A small image flow-matching model, trained from scratch.
Model: 48-pixel images, norm layernorm, patch size [6, 6].
Rows from block 3 of a small image flow-matching model, named by matrix and row number. Rows with one number belong to one neuron. Each number is 500 + 50 x the weight over its row's rms, rounded and kept within 0 to 999. All counts start at 0. Numbers have three digits each.
After each neuron's rows are labels from the 100 images, of 14976 (inputs lightly noised), where the neuron reaches its highest value: "responds to" is what is common among them. Only what is clearly more common there than usual is listed. The data: streak pictures of flow and ridge fields.
# fc1: MLP up (model.blocks.3.mlp.fc1.weight, 512x128), inputs 0-127
# fc2: MLP down (model.blocks.3.mlp.fc2.weight, 128x512, transposed), outputs 0-127

fc1.373:573501465535506476431495577608562541492559425549513481503476516454592503507473529522456461421549462504461457534527616438447462548523495497431598452452509469458526514502409562481405442496411482508541477501506449451521495458498467526479508576385463533544471466519403455511472486578547510427529513500509551426424466501422523501547442392578457477506512582539527585456476362512461543440454
fc2.373:523437569459488524566472572524520489464547540546558450454507498401505505461545534576526484441574505520504481487509535555465474568539477481445407543489553394470494515562552376491520439461539571533526528453416524512534457544532395474552527535627419572450506438411519557489504445519507457508501450471500560508506465559507439448562531543486471533540466447434482624459542501542344538449458
responds to: high contrast; parallel

fc1.201:438518453439528585545458515561474563503585550495456493443553525447535517549537474576522505440412511540537557502442519633561463531480522433502513461420442555600450464498510467544529540477534512499550500448412450455412517476524601524477428510505514425447437539449481547438502526351554574492595560505463540529532483542456516520469560536481516524474496510580445503577466415388499560529474
fc2.201:465536544470423459501518505473489505506499554497517516443489449589463513503569485455445461414459475507514507496501529570541383459513549444498488517490477462586524514488475547639567445454547449513426515504465509533447530579558421486536515468511539553487547470458554484448599506439496550471502475493557488486399486424498436387520421492500488460536496459672504546422637610494451434516459
responds to: pair of whorls; source

fc1.241:460497529529434500501405503510446425440389550549567473477546576516487521477568497457507465522519462552517506446486513645543533439608474437537529529472468534498620569514504436448519479425512534447524497499412509550578481540510488531438519487459502581562521457466517595512539518531556548511617431466476517477521525644506550466524391435560606526532546475512500555482548536526485461577507
fc2.241:513469466479542522480391458484434378619450427485528462538512545503495534470457450506463509544551533483531555517493499562487508486597467526580474516474541553497636483527509560510531476461479483533472529442565429539522487429535464491573492516510549432466498557414518555468437447533554528443430451488499560594498514349470426510578373497435444521495474457493527527519559466437556509400421
responds to: whorl

fc1.287:499590592429549521551611616455502441501527487501496538468540506438563474495566457481482510512510494475610460535514526455539528381511520546479473591532506506530493521452598510484528454463497534420471552529454409578443513423532484539419473454482444540529407549445455549499519536450497530390461560527575475409445436483445458520429512386527495482473547457462431556497558517415536454520452
fc2.287:532414563481469513524432508531512468513544446495457472500482451428435538446490448564538560520522601505530490563601510524532519480496504572538577480435506503514460469529536446459563540535554507486470521527516558469534529455512550510450460535620421414588483427515496568571434531447471526503482537490424497478463531542491506435395591386533469528503460517399441511411326508498449478453419
responds to: delta

fc1.351:548446528487491566563580538525498442503525487510594521468587404498469530528547487514429478448561547489515514460435472492633559455447444470552501487475629464411467512477472483541534478507499410464401474484550581418565497419409469515502469480494533561497492532463505444441506514532458549443477497559482542539555553542543583490520498435484522483483534651459504462418451359534506434538490
fc2.351:494480458478492511523479542500485515471508497535559551513633554502473490498511515584418494446452469473490545522573518664557524500482509550512513504476421543446481491461439487574500478497538530519482480495477494434521491562486432516500477490485511542562473516478467499442491402437467503475496459488481526462519526479539399629504502589477475506429496522631527490573545771524442497522515
responds to: waves

fc1.21:518479528523507470564408542521427437441422471502463458434562415520510455531528490523410536399429501511489501510551542415534436501465476483581448535403562469494476514496464440437400543463494646517477507571524494553515494469503464453476379513468437413546394474387431430504484542470462568544487426481456515465501495544470539491462441534548572513595426484467519435460472541487478457540479
fc2.21:464492485538524466448470542479480530421473510382500447525550458569409491541460532480514539419383438418556372463497503505561550560466579488440537527440423510482525569468457482447568467515468607503474579587486468485518497541558547472500515493496485501395475504416450495507519417514462520521506510490484617529513538451427465468497482538475500325445508464530528456464477464506429455414570
responds to: source

fc1.474:480517468471522395517519520512452481558572589427583474548550506487464486538583516542501492422535572490544515524397539547472552480489410528523479519485554508582549523485407466584545525451543502433531521517443510550503456505557472572471413549507461509532424451448526422557482577524535553500568462446475409463482507488503323470456538427557493558518438476442397529493524581484444459443436
fc2.474:442482493433524524577458540482557500577650437481478589513424448490530452510451523528522577451487489420470521522514499609521508450531551514570543555486492460447477417536559470594446463441550522589475521507607472550524489567498407450442417525552474436535570517555533492587544530532504509505535574515521469505523514418554618479391453469541461559473508536545534482480496413455509501528422
responds to: delta; loop

fc1.35:485470444515474578442439457512449532508518457509588544500562509551536548589491509422464598534410512452496509543458614452568444455509430453558491505462493450471398518520499465451591580498487524401488436449414480543544485549477416498486430493530527479488487550466503545540569516554454531486538570518513499409467381457396435496524472417567502528489468466439599428478547553426499461493566
fc2.35:426455436491471502556396549543532556468469547456450501475520524473441510484505519600475409525344560514505407502489584561502481496552561473466457508574372510497483433524452468553433537456455536492563531426603451616524502443545457478433534462496546609508514425458480481439514478558558468481499461432475563507478495484485540503445495565487513501463522452467465574480621467520433464503568
responds to: loop; delta

fc1.158:460583366482516458472536473507492614430523505538499465479457479506587597506556514431530549496532496500635522470525550537498496460565508478532468502395579510503452462451512546578472438495498444464497457583451468466445541444530494503490477520428494508474507508509498442481438515421538508518503552522436487476337517577415495495535450439589393419525500496575512536581404493494428537456551
fc2.158:447553438529527500530547485504497554503593442446536451534437481560515520517519474536534444538544437440580488496495504560497651444469549431533467544508500532434486510405590480572455500486447528460461481480601509408481590478441501504440510524592492469477571482506552432527580537440506554461507506534445567486509436523648490487579508449451515502517443430478508390584489503466435490570405
responds to: spiral

fc1.150:446612497539524499558439506527457480459537505550474545572536529473495555469516441422492433560484528565545530515457507453540515521469420444552408476527528524489476539467569610490593448532571585505421474426486424459479487405451540455471473513511527609526544459499470560498473492503587449445525567530426578458571543577508511513489532439482603433456599507547446491540451594481436552564448
fc2.150:434584516475433578481523477494569417489450536501504442451513554516478465472422460553495482515527498458513596519444449431559464604518560511557489557495432552480490534421431423496453445486612614471532471462431581446519485515532532524564472553498532404505489438542543521474493523486529519443515548501496441506470501413495424495486420448557387448507593431531514544441533471541594488381443
responds to: turbulent

fc1.104:524490502468463559543466543462463540504549593493451556426505497514525466459532527450469437591544584586564530441429393540520536572476488469474548498577551475507516516458435489535443415477494554449462396440453551547531508452591417490470552520472565394543527512446528481466525526536483636479483526514410566498463506625488542510538575602474561502522512595516447419525535546524530463484522
fc2.104:420539537430473550431504505467522531532513510540443513439518533545456291551530498487479472528552467404466440587505475422525429533529556548479497524501431455517520430499500460584576425462463511503539498505508471528484447469489461492417541526428609539505471407490530497546449472501546615463538492489472605428508614436471524506488498546469469398497532441458555546518526431506561501460572
responds to: saddle

fc1.244:477506506543427506488486528476490526513493423373497461461472535575475601408441460509480462601592543513463623559564506471472473555560410576487433576586523578482513479514437526480454494463540515496436543492472474462433517558426532436530558520410571462528482471460507511561537535486456430538487520465475502491587427526485402476555615510503508498544580494485518513513625563435531461451520
fc2.244:486491466440542430480517518582496512538497516545437498503490524531503423529619515459486498497500471540494461566551543520480511458516511452543412352531503446508468485540593547530560455494561484527474419527471516423608542523557539500495470432610480429417516512480566459525455371404503495497486495501555421469473438426518554563539513487519466624505620497493536545464609531476526477594532
responds to: fine streaks

fc1.427:516439517507498565513508408394552641380455494484352529496476459488502498440479565461478485455552487552529470486440395514518551442446488465450446508602510457526401569488572475506467513495404567507495446540444444523559517560510532481552532574419600553470440526613493447531524488505382489514451471494530531505538473525493590559459522530574490538509521481565514558511490484547490528484497
fc2.427:486449495509466588588569492470552585452494536600485493576511479473526454527488517578533481499531519479418407525503519483448467435561403536380520458392402490516552456481469441434478536504528630500464485606543576510536528474510479498440460512518593454545477407521584524562461535476471512551460568513501499490460593476428498450474541507468487548450429512421527438497410482501546475537413
responds to: spiral; delta; loop

fc1.479:452529516465487584538457506524396535505493515522519452599623507461499434530596483412459480563608516596490493446484570579630490471443501498506471439453574483562413448552488459463532464516569526482466538544521469477435446527475444552443490536586537551427444516408546484513463586424393520482522560510407436501497521446562449519482544504453520506533553424468514470520459466444525489455505
fc2.479:464507488475579517560396546538515476526567444487537507503635593552528498445435477540449494550505557438495465549526529588502529549559508494500520478454436525420472457565456430482479593531541567455576531474509498567438493465443446420473554498479503420391534442491578502536496531452528512476492492511534508530603513473567547435440496383547444497422505569548487540409524363456481443473498
responds to: parallel

fc1.141:448442477575512470516514446639515532426521475457497515363521546508511502514471461565510525595399435414522529412543487517441477502415538466443440476473482495485438489488452451517505639489430550401448442512503453493545458442566440531580447473558523487528529496559443565585477450496534499517524497455452549520459477461486446493439484404613465528532494543458559448416531558474440480542488
fc2.141:438460512422541560530478440482505479445526426499577509543647548578447542550479480512451404502439540554429516468607459561514509460461506393441482534514449453481475444524435509435392504479461564564507602568513496479449493462536460475556477477463530453486535447593468472507509506518524500411516519507415501498542497480497597553378454478549481515444483441486521595515568376482556506497481
responds to: parallel

fc1.127:466439440529435501606519500406495559430455612514489485500509479391526537454481522461451531519464513447434459507583423627499461571441520477493434513571500608507521544465546369453529422470538541516527527491499577531529486526421500445553472524487526519483482497436538510497581533487396511543502472452517504510491554529435532512465572534589535492423454500528419482426583454560460566434418
fc2.127:493492441533514504484519488541482574550450516546635511455482453509539541483438496570519492437562361564514446508530524475536511501503387434491440474524508468439579533481482537493529591492590484554496485525578431551509446546462514529528484505537543508435490516518448414463532492545624514484473445498599522488482434438450567553555539509438482459570392453551457494459525547431585480605386
responds to: source

fc1.472:494509460527419495441521574555492511481448474582540535495518449522500465563536527458499565537463562447445370591453534413533465494386434559590512438495497478455483517442439383484541549494577569486523459461454609489482496477452407460569460524535531473562470555502511565514553434483437470437539562504451553491431442535428501462604522513516554523484501465496484443533529468352491499443522
fc2.472:463523496548490498574463463452537425468458451441443474545504534444477526511410447691485560551467535575487585473452544530484575485485582547548572544488464432511499515496568558535457519523499548470418499459508478559408497534574581534485428467511443433444480487473409521461460500525407482526502559465512444536568482515519515456463373591550574447441508513435446490446474590479487560511512
responds to: fine streaks; source

fc1.181:442424530456533600521582353478485498483451512465557539511523516458536506492504491473543507580425452529503522426408470446555465450503521445462505513468541502494339459527449397499552521498496545444471557430466477432494578493474537490487492471472514486559429519455474560379581533604504505489591541420441572582524505466490576528541516461446491503568506481502503520604536501395477555532516
fc2.181:422389484523408545567611375481521547489546511569532391465534531458487445510532498522530414467448542461499479560422523421555520512514521575518542477482501502482533515529591541564435520468455500477567414415460464424524526497575525533461494533492552452492423434476490492484586485606564511575462471474536556452478516439490390464638507481424483463447541519499528494506557525495471489426523
responds to: waves

fc1.81:507481536504491529470561538472482516536491495416501543491457446488439510512490495461500569544506470491505420539570531617518591559477367484531469524428466462438561612522501602499484497493536428476523405510579514496555463443414431460571473557477556483485612530508479474538512506469399521463486453554481499470559515503587556529517509374505571492519489625480501531379490486555448414477573
fc2.81:470498514466504508473587537530500517501485513441567483532463452542506487471489523518471505462536497528477539512471529561542373483510566512468533531525474392551532451559541516525544498485546453537547536482406499463560491597694411532511553504491476460531530467468516509496462470490531511477484513485522504505424496490561403513529446357486435534452519333541502554363487534566552362493519
responds to: waves

fc1.162:538547504500459525506627595437452482502491532473541429491536467536481456555560482473524500486483391441546527498362500552478480410539459536496436475559417486452480450518534433446504555518580479451530486455522403468498496545466517588453518526461523551501388519477485577522453488547603507507553573569545431484542502490497561452384462474534475455569458457524448455592520379451435533450484
fc2.162:540490469579532476434553601521465476502511436555554536489487448492532480534443491508575516496514582550603510429446533498453519592437568423487437539533513529539489566487465559456522525520446514491441515515537549426535498463588548467566545543504582471511414583519412536464550440548438390465523516455483430502451490521567484526391457537603520498444524531456455466599619549453546541572512
responds to: pair of whorls

fc1.52:562487459536501420505605522509504537501467502486505436463439479546500510544440471516480476512592538572595541496482567616449481501565475496510552482438533445415492440491483510547457518474490581470462504582571548456500520472639546458538527529480434443521409469534512610568478514479577549551495498501563482545462475568455509402470438497496412501488482421357528503496486487612422440570516
fc2.52:502533483502450464459559533530468510593529445575564512514501537396480442540532577460512502472541423411570419479499510560459509603562598496579468493479497560550474560442449527533593418456502548527509486550389524522490511482481528530461505493512504540549382545470573591480512405468520575476488481421524461588615533449460456499464479457493534505529532476573480550536484493575394428470432
responds to: source

fc1.423:525481438511502538558510520475498550545415421436465563464410461386588544536509553542532476562508577442398515582458505470518493378517504539542501597498459439517477563495383460563597546494495496462489531559551542410481512466471440486526474492494522367416572507452520488486532552520528506433510518520456488612479418515405471476506400534525500514528498471541485519495452402497480500415507
fc2.423:462503563524472552517534489484538528490386449493350494527490559515461528528464478531574502479545587543590595485581517560489614620410531502556436567541552545631500470500619551574593454514508421500463492505531516559521440482499469502483428520380503459558425485503543563505441434458540495478487517508473524522496506490566498487510467448537536464451501496487486512527493476424522566580566
responds to: delta

fc1.99:529545553480491501561509427563470520481446515488474442490429449485539476510581505497506427446719580488431519496480561461551473502511531555487475449478616474510474526463505509412530499538515532471458483608494515470538459550604468569459474562423442568524445434519503562543449495559446450471542485506478532468461458510476549500473444636569491534490590473548530457543426481424440523425476
fc2.99:464559447491527530558561415450521491526457476546487481478361475468509517490497499549525581415611413488543473511500507525471496527484512522494546535509503463475504500464471440488454551524564647486544520505556467512451515534455339502486499510505486417520513573542541529503529531496468472486501494532516453595466480387510451455430468636510481519337503531414541490441500365475529480530450
responds to: loop; delta

fc1.434:486507528583448533528449524489492535485622466527571515421502432565528502522478538437512436492525490454628505550485558458479579439455662573496506418534528503477426549538573400492476440545490506520534512509395523472484513517537523425510468553475528501493540501410567552463484555446515384428444531510463432486416495507435493550512462500445407489507393521508565549489494414504525513577476
fc2.434:595513527483435520564522528522473450541573483474509445561535421539425535527564445575453487531546529526410507508533543525462454510497446546497581555568457474460416518533478503450523483468563526532495516471537462527504499483467557617517426516542621451480597471469586441569498491506507551441568532446596527469544547507496526542559497506526365637490371498469434465515486530430426484462456
responds to: high contrast

fc1.159:384580394551372457477494441606467496530557499572518433527506521445444568499503454447473558528486463420519475568479555479477468515554476506477460555516626462487490433532485528465393554455595477466465377513450540434480553506507485557431502514535538506561491499521485557527478478491605522532520441399498419538513517561531487511578479513495531467509484365487513581565488538522474538489441
fc2.159:417504511493411512472455520433525546534503499577548572477483504444439450494558554518463468574473525474548392476512449495456457515517472462439561578591396467476485514521372498547581466478518568511514421500580544453427559441496557530462490516447589512507602553606477461482520507552540483491485479559472590509504560511379531509557462503500533496483476623437488452528617548486527527573509
responds to: loop

fc1.302:513420423518440498509538543605450523503547504524518578505449404450483494554453442505507455519493497452578607500537491517432531556561589484512526490458516552445450528475457518497501428471508548454449503429599423590509519540472507499475485512557471568544393514483494518513497446492411424527542522570437488512553459469539483665462461485567450552508467424537440402547533493617484462500590
fc2.302:509415475502567540489584564417545505528595567487506387506459409466438465496527541502483476523455504619556526473533513510449495579517454516512518561489454565544455584424510558460542501484489591460574502470422596528576536504581530485488514495460487526463425400497484576483431486497575598541524469416493509556486538576459496397421499506549597532527524499488508542468529525538422500432581
responds to: turbulent

fc1.370:479494438472514571518452570542524573528535588506413502357555540446505547513512462489417443545545492535506492481471472615522422503513532380500465430473392572470454529451471445579499495467489415456540498417470466470442485478474582492517504520513471508471471517461513497504463462375553571467478461517500562580482474519507590563470542423502502523455529636541392551473416487438503469472503
fc2.370:464528555496503526493556544471522502456542514446497503555477566554529525503510489522488534450622490497514460464488461554515472461509423548494528534489570436618510536486521568469468479529529415492401577466563511488520512622560460474556518520481484411467523455550447513506457481477500514479483484503507523493423534465416416397510508454468479498600519273630486495398429530490538471432506
responds to: pair of whorls

fc1.417:524535480479466526547500527542470531631482473469473556494430506538445472604525471523535507521517443553520488494519582516628557511593495489472529493359519467420492479613597539409462618487520466421509448452578486520454509483568453437580532505460481466448535377535457517556510482536550512558562543479499576550470414459492475558464464445554483473468463445500513519543479447576450468499576
fc2.417:510521495503550418456513452496474498445462505534524504524487511552447486460582586498534530450471537561516547450548442435594462472522581552425503576469513519566459482554463491492541554483570405514516539505430403524496511509495584515479504454548437456553589539515449433544573495585473456549525525553529511572493420582533460471450499379529545478511488575505647584515551531468419361472497
responds to: turbulent

fc1.338:471550507536525412512539434466496502512431504493480451615528656555535493516469493496441476456459441498514570491509474485446444500481516569520525546470517500481480483487528414509511466490516546536550565540491463550480522444605383497449529515495484485557459422487432551515545545494597441522522522460526530510595518548507481445533435546514488491443456463265501470597600421475453524509486
fc2.338:482514514496491515530575501512523490457487440499497504550598627573463536509472490584455522463535470482487486524559516578533523527461488489525486501471526527531509545475483595527533391501513480517397468515515547460455507572459426452536487497489515484485499506467400521479526496471489524500478527480518520475499548406447396492550474535513518475600481322738493535569564583488536588450492
responds to: waves

fc1.176:571478467501474552531577507518445466520535497501523517517485547443519572548502555440458467442510483534444603511532627581538421531574568456529536523472415566484525546501505394401447462562460442506479463463441477475479515576565615464472533541509533479470469506426521487491507425497544705435498579550504514498521446523442492524490549503492386531439487557472453509479407479473482504526451
fc2.176:575513563501483508492604527460516522450529472579506510454498474431560555560433501528433500435542577377489453507443587556480427474444408469563426483458509512593514502499420590509548432527585459507449468552537550606457495441482473460494529513493532515444493544513506474556483544528533546552489538435552496571411491461389501469574507558528572495576509453647521486545472491516491414505542
responds to: high contrast

fc1.312:630582563427516501498469436553523428520531400501495465543400554377468520470511499463539474385508542538501452503452567470416591484508459538454524502561433441455586495470560482449509477516550522476451523516471488496522501512446475502500514497440571526513502494462538471458557455442562498492555435441529588499419523542489390479610496629522486506594551451528406562529501444468497479465443
fc2.312:471456478489497498525512501415495553462481479527548451430463435486485519527606515513498472378410411555456482463467519524472549527421483529457492505553502374524554526525499605558409383474514510514427557416540416586494476552530437544528519466505493532521507473527461516491385472513556507530475460459519490495436397500455563543334529548503525536465563539477472572533500493558496540388535
responds to: loop

fc1.246:411536512559475544523481409521502523456447410563384461484478465374544584516530521446421560504531538464372454657451525433519416491540509501536462569542557418446462521650452516568530507513542507489432480502496437458500509450538454468482480516497476447460468509445456495445464534501569472444489525540496541561422513529436556431511423502499502396524490501546499508491471550505436541535492
fc2.246:476441523442491513535463430473524463505428551445486520474410480555482626470528529398567515447443527532615535489631486520550559509491485498576497521488548419636437467408553511540575546486500499507475485503563476451479528529504466487434529505353384502589514540516498500505539462533469542528522510467488515511560481580467466499511432580557531412454525525481536529421474471478404454437536
responds to: delta

fc1.202:556434495482481541493486459469415569491498476428489575532540520404375534463480597422518493438441524471548479413403517574516534489406426502427412469483533515518342526496516523543504475548521455546441546465540500535558506463470498447497537555502550432582524575459605495454472507462497489509535601484490534583468588495525440470513496452425547510488471429491568573582541483467529558512505
fc2.202:539542550480502520436458492394444524513537528541545477450469446465536498481479508524581393512543491629505624551633440487590520579506470473489552445422442529537574466482497435464504525472498507526513522519460453559511474460413467449495499446588517474438506487507412573534452553586574527448531420471468471630499443539465484472419504423561512482564514503545588555476471480438518451468469
responds to: loop

fc1.278:496458529521510529514483552522507546519443503586547514446531469397473506597486499488525406497479461545554575556481518556584494453516452451477499499537490572474537529507538321629547476543490546506440489447504570531466463452523463532545487509527530473436508523466539478466474484417560531549453483629537476590502506524530457438446495521509436532512508446468411594428503469679552515564520
fc2.278:578434508505507442500499532420499513494468547499523613446525451434494472491591503477519640490505515458484444559521490501555480458505395559484571448510582429512471511532481693535452443515458484504445437485459427586464501572432537479580493514483450501539500518480515461429537508469512522521502507457590484359443502499472565587476483566454515486488481519552474467422520494598457490407543
responds to: fine streaks

fc1.329:427538457463492552511550460449505573496588469538575457530552456459461512613478507454512535466454557474427490517434487591531542518455412481510484380459510530526537528465499482422526477501510515478525486499494445568546477515547548541479439577499602459517441584361525510511419499448435497524564539536407547526451479473542400489555488459508579498434430516379578492538511498456462577424576
fc2.329:460553399509491496510460577504510573569500461495439551424463445504559495539564515615494440502484592452549547541574525570541592544486513525566498487485444443605463436509505390539481589475503478543505525506466455583450517472457486471440555432583557450505499471563538480564501523458525509538536515511472527587534472576604592468406488400476479549416524500506579513441456515485437453519426
responds to: spiral

fc1.199:529524429524530506556404495401496475562480452554524558425491474502481469423507490451465500524545454582531523472475469470392606471517522453519549394491465436396493566397562458460554467517472582445498638487437531545482443497441467528553523475504516539541433464500535541584449515578539469596519543452488499526394490560452398409575496479557517456501499530517490570510465532525440521535457
fc2.199:470487519531506529450431530546600474480528539461482417559513523466510471568519483538454546542534535375483432479527423439418386559485469557467502419504553461536472512375453534449491563535491531490493398512509497521464497524544479470483472579496516443466415456595560476499476538570486511581497549494551541503488558407312559555516513465552448514521453430491437453450436476499534471456433
responds to: whorl

fc1.266:503446512500478599469396436507437593498457485434520499505515458416531429533528506476529547541626438576526512497621463541528432518487551496484516417465412509562411549528498550435501526421498530469461487533465527538445521578570488498440500556510500483411432460442450467556455588567403482544502547511431425465433480437426490516473531541551431517494508429533545460543473495445541500397567
fc2.266:502531473548463543509420563430496520509460495543449523465554520436509501518417494555556509556543516461505440536588461474453622509553492592542513501439516535445555493453536454540449474512537519461512482518558454537445483398352503468472522483481475492528479490458515465532464454511490528493500531478501505521609528448440499446479562631480536472526537662440515435605429521426517657509445
responds to: waves; parallel

fc1.90:513449555484523586542569492510503524605511331458536494483517460525431542557519366413494429506513510549494496446536457472470497490494498524359553547442499472470480563425498411437523591525466528492506476469447526505497513491484512564390474485494524383555458491375422471502479523458493503487437460560485523513487466544548496505447519460394590446569485461475412506516434480576540494496512
fc2.90:524455555512429490436495455523486490572492549387428519440519549487485521530489490531565552626486622424508545394609470462437489477533446460506496612518489482522495454529494470510523523439520542521595536506439499571463514497487449542569465533643440595484481452496582511511417457536482480414502478467429525492476535547445589414593453433467501473520488523478480491558494523606451504518498
responds to: source

fc1.271:484642488515528516517541548422502464575492457493496547408527508433540414604490566475506522488438507467576452498502470392520520476491488624554466493477429491537556582475599428480504427568464543494495537574479521534466509376549526492435441469518481484484465501418466511429538535489444541428506598541476469421501486474488483509451455420527406475443534443472518491477569520385527459418476
fc2.271:555572502494470493447518582495532488525489583461466410572482569535493390542454568524489536526446476506436489545540540462469510482526460463529510493486501504497456503571417412551485477501459519489566379651476500558466530535479429515543495482527437542501554467460511476501565455452505598507545447451593405561477595503426475499440478389494553441491479589455614514479487516483424500451605
responds to: spiral

fc1.403:459530553540494429542573475484526430480429481515496470641488508578481489486465530513451479380480516434505498506474487418506610471414467576510521547524610442429537494504536488462501448518503472525531551534539520527559499400484412485487491497486508531518528469484487465470559525440513465526517542456553516502628557574523474500545446474546576474465457557303519454467636447530497458557525
fc2.403:459507524519488513494546519455513493503521534451479427518552533543501518511496461487445499463522476521477515534596524485554531477503488519519534509445464562515515516478453587549585454507540455497390501518547511527480497546477406441501522516485528499496537477496416516504528536423542533489511510504487538538472519450448442386526501565530551492635511391805521528543558581437548572486483
responds to: waves; pair of whorls

fc1.92:516525520466458471476511456490578492490425540514469467589484400511514526461534540477573420611481503483569577482438437512427484523403420515479409467508396500464483434602446397524596528479533465466501464421476394458424485458459524490522474530500540571490498522456439439470516518443536441534522580491460494512424452528451487568499517428588400545596486527474503443504454431409486495514545
fc2.92:530550571493519502584518477525398467477453491492514575448482366489443492459440431507609634544531482491529489529509446592569486431414564561580459478521528580526428570551544553491417515398461466474473482458553494456454499526495527497525480472490356482515485449523467489458570596461469513509528543495527539469526414494523541469557479450546558440447520534553512525479463500555479569409572
responds to: turbulent

fc1.100:522440525528518521496547581429498503509543504345585478443525390449588585482521556497499569507548532540519502569461463442497485458471444406512487418572544543470485496469369451506432493491482497468413573528489465472487481551459497534523465544533461538548500494536437535513444568471537481461497388485425440511473454587443454438538589453580483522464463495433653462463513498492468438502487
fc2.100:477556527484441437484387560457547510456477516548338535524534509509419474447441504578496532523421651455493534469527485607516463490533501577399567580488525531429518547590531497453523577525571541495490495495460451522504555446524462546493506522591441517543496530496518441473519510497527484595534549510445468455453505533587604454481466454492491511462537523426550461477512594490522582429564
responds to: source

fc1.10:480479562471470520497473457458443445516533572444379465562542468522498475503554463497466497407494500431513490479581528522528512465422407452525342461492494482501454471473446499472531552528545465448485475528490556634502523622560475461502456536502521462523448541462615550491487548389485567543480472505496392549579460418485542528487579442480561560517456403534503571516482506448512385511514
fc2.10:508443564498577537621444488545502473523507378456517561411480455557494504494427501610501558460670447447483450516558525517517543482565528529540533527428462411497484465582493453502470479525533487501481491527554484592483484428463383430501506501503495431468514489459559513568531518412529494504498523545504478467427505487462587345413515505557504510482515584511498529527493388464524444509496
responds to: delta